Rows from block 2 of a small sound classifier, named by matrix and row number. Each number is 128 + 32 x the weight over its row's rms, rounded and kept within 0 to 255. All counts start at 0. Numbers have three digits each.
Before each channel's rows are labels from the 100 clips, of 14848, where the channel reaches its highest value: "loudest" is the band of the loudest frequency at the time of the peak. Only what is clearly more common there than usual is listed. The data: drum patterns on synthesised drum kits. In brackets: how many of the 100, against the usual share in percent.
# c30: last pointwise conv (model.blocks.2.c3.0.weight, 320x320x1), inputs 240-279

loudest: 2000 to 4000 Hz (25 vs 6.6)
c30.182:129144124103189179125105129078099142129131096115093117158129110126099139122144157105135161132119081173087111134118175147

loudest: 1000 to 2000 Hz (42 vs 4.7); 2000 to 4000 Hz (28 vs 6.6)
c30.60:138127170171172170123135172122080176156152133089159102062112093150129124142142118121105042117137117077130095131161159139

loudest: 4000 to 8000 Hz (58 vs 23.7)
c30.105:150129131125152142122128116097145223180143168146123119156113085141121109142154137100149082149129147179193153088120062112

loudest: 4000 to 8000 Hz (50 vs 23.7)
c30.238:125094120119139140137138100122107135144140137156092130139112107110133179155183104136119099130088129083126117113143102118

loudest: 1000 to 2000 Hz (59 vs 4.7)
c30.292:128116115099137143180115103121142109137153098108121104093149118167122147131121071120110058124129146154142140087093143064

loudest: 1000 to 2000 Hz (34 vs 4.7)
c30.294:119148069125109077117134171110141122150081112203152140113122106137085141098108128207192118099174142135165133096133163131

loudest: 1000 to 2000 Hz (46 vs 4.7)
c30.73:099147084102158173123158045115180074148122110150125180117130121107166172124106092112118090119156101129115119100132154168

loudest: 250 to 500 Hz (53 vs 2.1)
c30.306:150088160203138125109140075109135084081128021138094147149112071100108113112122119126159117104170077152146104079161165122

loudest: 250 to 500 Hz (27 vs 2.1)
c30.137:091069097158097100106115085153119098127150169114136168132138129110076124079122091149156099085118124108121117124094144156

loudest: 4000 to 8000 Hz (83 vs 23.7)
c30.168:095157125125108120093132085103190121133112165112147091136096124145139136087043121085162133187132108107141079140116137121

loudest: 2000 to 4000 Hz (26 vs 6.6)
c30.139:158162151112072137122093147140100167122108121169121110138088139103146154101045184096132202138093107136153157146110159128

loudest: 1000 to 2000 Hz (41 vs 4.7)
c30.112:128122164131172160129136132103172097122109120086098129136119110123168154127105156094103169122131169106100091140130177168

loudest: 1000 to 2000 Hz (38 vs 4.7)
c30.44:126104118119129118177127116099149105063093132064139123113123110145106144128152119128137126151159127100069081121124120071

loudest: 2000 to 4000 Hz (32 vs 6.6)
c30.178:107081109135159138123070180157101115150116141051132130122155135131104175076129186131202132112154165162120130172094104104

loudest: 1000 to 2000 Hz (53 vs 4.7); 2000 to 4000 Hz (26 vs 6.6)
c30.7:172182121172171107094091155097132108127131154140116110137147067170127102108108089059067162207176155116106151080145122162

loudest: 1000 to 2000 Hz (25 vs 4.7)
c30.26:190141133162158096140177136163120136115163135136122163134143065109129169122136137153111160126140115168148125115099150178

loudest: 1000 to 2000 Hz (47 vs 4.7)
c30.41:158149134171133094171136130161162141151108107101070090176120087150138166091088125153112129196135137164119089140134121116

loudest: 4000 to 8000 Hz (75 vs 23.7)
c30.296:130129123059121112154135133066118146182162149146188098137102180176061102154138151136084115092101154108110163136148110118

loudest: 1000 to 2000 Hz (43 vs 4.7)
c30.113:109208138171171146136176179148113102089066118073169157152110092142140142084064132174142123137202105116115133153082171160

loudest: 1000 to 2000 Hz (43 vs 4.7)
c30.274:163189066130125125149117113177158065083104085148131148139166074151162155106115136154100117131162159139169114080105111066

loudest: 2000 to 4000 Hz (35 vs 6.6)
c30.31:171171065188087120145112125170114123160164176097091075160097157118116169129194164074128160122094106102167143149072090079

loudest: 4000 to 8000 Hz (62 vs 23.7)
c30.83:110147133100134088124148154111099081106123163192085170152098055137143117123137141141102144114117084093105132106099121142

loudest: 4000 to 8000 Hz (50 vs 23.7)
c30.196:115130089111088116099091060092091123061163137147140103117118114077145100149128120125180162093109079120147119135162078143

loudest: 1000 to 2000 Hz (65 vs 4.7)
c30.84:136165109114105090090084154140084171116114069135111137109106121077066105117107201174141162145073090096119126159018094083

loudest: 1000 to 2000 Hz (26 vs 4.7)
c30.37:112152112118139082117066146089191123105061153173171110132072146142079143144124109141162081142076112078124140145091176171

loudest: 1000 to 2000 Hz (29 vs 4.7)
c30.71:142123140148118091086090070045139136128146127142123112119098098179068111092107089124113099095181136103137131112101077109

loudest: 1000 to 2000 Hz (37 vs 4.7)
c30.199:090101125124138107125114132139128166134149139123108121109116116100075107120147109095127135115085169107093166143122161175

loudest: 2000 to 4000 Hz (31 vs 6.6)
c30.155:129126112101164099143111097093106108060113156118133068107149186093137092152101191170185177164087196121131072172094057092

loudest: 2000 to 4000 Hz (25 vs 6.6)
c30.143:161170153123108139130140130151121164129112133113131173099116113154129127141102171125185091162125164151146126146176162174

loudest: 4000 to 8000 Hz (49 vs 23.7)
c30.271:137078126137127106111134144146172143186141118115161118073153103105133136157164145069106076125086145078160197111194175142

loudest: 1000 to 2000 Hz (39 vs 4.7); 2000 to 4000 Hz (26 vs 6.6)
c30.276:146099120107142188146192141136119185144168104069132134176100125113152068133091135120123078136148109129095107128171088116

loudest: 1000 to 2000 Hz (58 vs 4.7)
c30.158:120163141164135081114093137104104136164129143063085125206083128140084092121138083097144111119121160138106125097072073107

loudest: 4000 to 8000 Hz (48 vs 23.7)
c30.312:143159182142144115170145062150092145118146090090084156089139147089192111121142111160132129130120127131107132136102057151

loudest: 1000 to 2000 Hz (30 vs 4.7)
c30.128:120169162157094182130140101094149162089096116103101169157084132187171110133102151123131145178166162104116139126110125113

loudest: 2000 to 4000 Hz (25 vs 6.6)
c30.198:188144132164142127111139167090102096126115111172109160148087148175154170110123163121122167137164150135116135130128166182

loudest: 1000 to 2000 Hz (39 vs 4.7)
c30.212:164180069142150137149072118144127137106143136133129153127076074113183198128129136084129116159133097148115119113079115118

loudest: 4000 to 8000 Hz (55 vs 23.7)
c30.142:050093072129173072086086112089142186066089100108119119111157158167154095102107132094169113120068135129126094161037129125

loudest: 1000 to 2000 Hz (45 vs 4.7); 2000 to 4000 Hz (29 vs 6.6)
c30.62:159125133186088081103096111070136138072129103111134139138066148159082136092117103126112146125151155135144130171090165050

loudest: 4000 to 8000 Hz (48 vs 23.7)
c30.217:127125140111124084164162160096087115096175186144165125085146134158116157079176099116108111131135129108088124149060176184

loudest: 1000 to 2000 Hz (34 vs 4.7); 2000 to 4000 Hz (25 vs 6.6)
c30.130:117170122096141077117121184138168125099121169105105157134077104172156109107108121158114121099125145103131118104132127197

loudest: 1000 to 2000 Hz (33 vs 4.7)
c30.118:191215166161154154117121120114148163162095068077142136124133120144127107152084134147137140135159127142116115091125146201

loudest: 4000 to 8000 Hz (65 vs 23.7)
c30.124:144139125116143118123122157142124131162177138086186147093109108113107123120169090112123145093121129103084125123069149126

loudest: 4000 to 8000 Hz (55 vs 23.7)
c30.20:085096116106156164119081106099062083134183167126146154124175140043109107146119119151130157119139136152045154116112137152

loudest: 4000 to 8000 Hz (56 vs 23.7)
c30.231:109105139096111109131109097098091109104177174136134216130087098080079111057083115165104133120125162101127145118116144168

loudest: 4000 to 8000 Hz (64 vs 23.7)
c30.318:133146141150130107159094113092075146135147066094144115127122109118098124151130111122125113147095104119155161119164067092

loudest: 1000 to 2000 Hz (65 vs 4.7); 2000 to 4000 Hz (27 vs 6.6)
c30.236:158204121108103131147075114099163056043140241149152100137130119115096108172129115118148093083184132099112148132196120101

loudest: 1000 to 2000 Hz (47 vs 4.7); 2000 to 4000 Hz (25 vs 6.6)
c30.226:119111179125123092159138110118145120108119112093140114119123128149123115097108153124110121122146113138092097169097099157

loudest: 4000 to 8000 Hz (57 vs 23.7)
c30.29:160121142155119102125106113084154166146161095128101116105120111166146097114101093158158124138116089106123073159131138116

loudest: 1000 to 2000 Hz (33 vs 4.7)
c30.185:106164115158089106135086131058158113145113163117133097152090111136128153128144170132074121156129162138112093178141161125

loudest: 1000 to 2000 Hz (25 vs 4.7)
c30.33:130132161129144128086104086135126075133119153113098096100147124127140148166117144108136107069165162096131183122154148104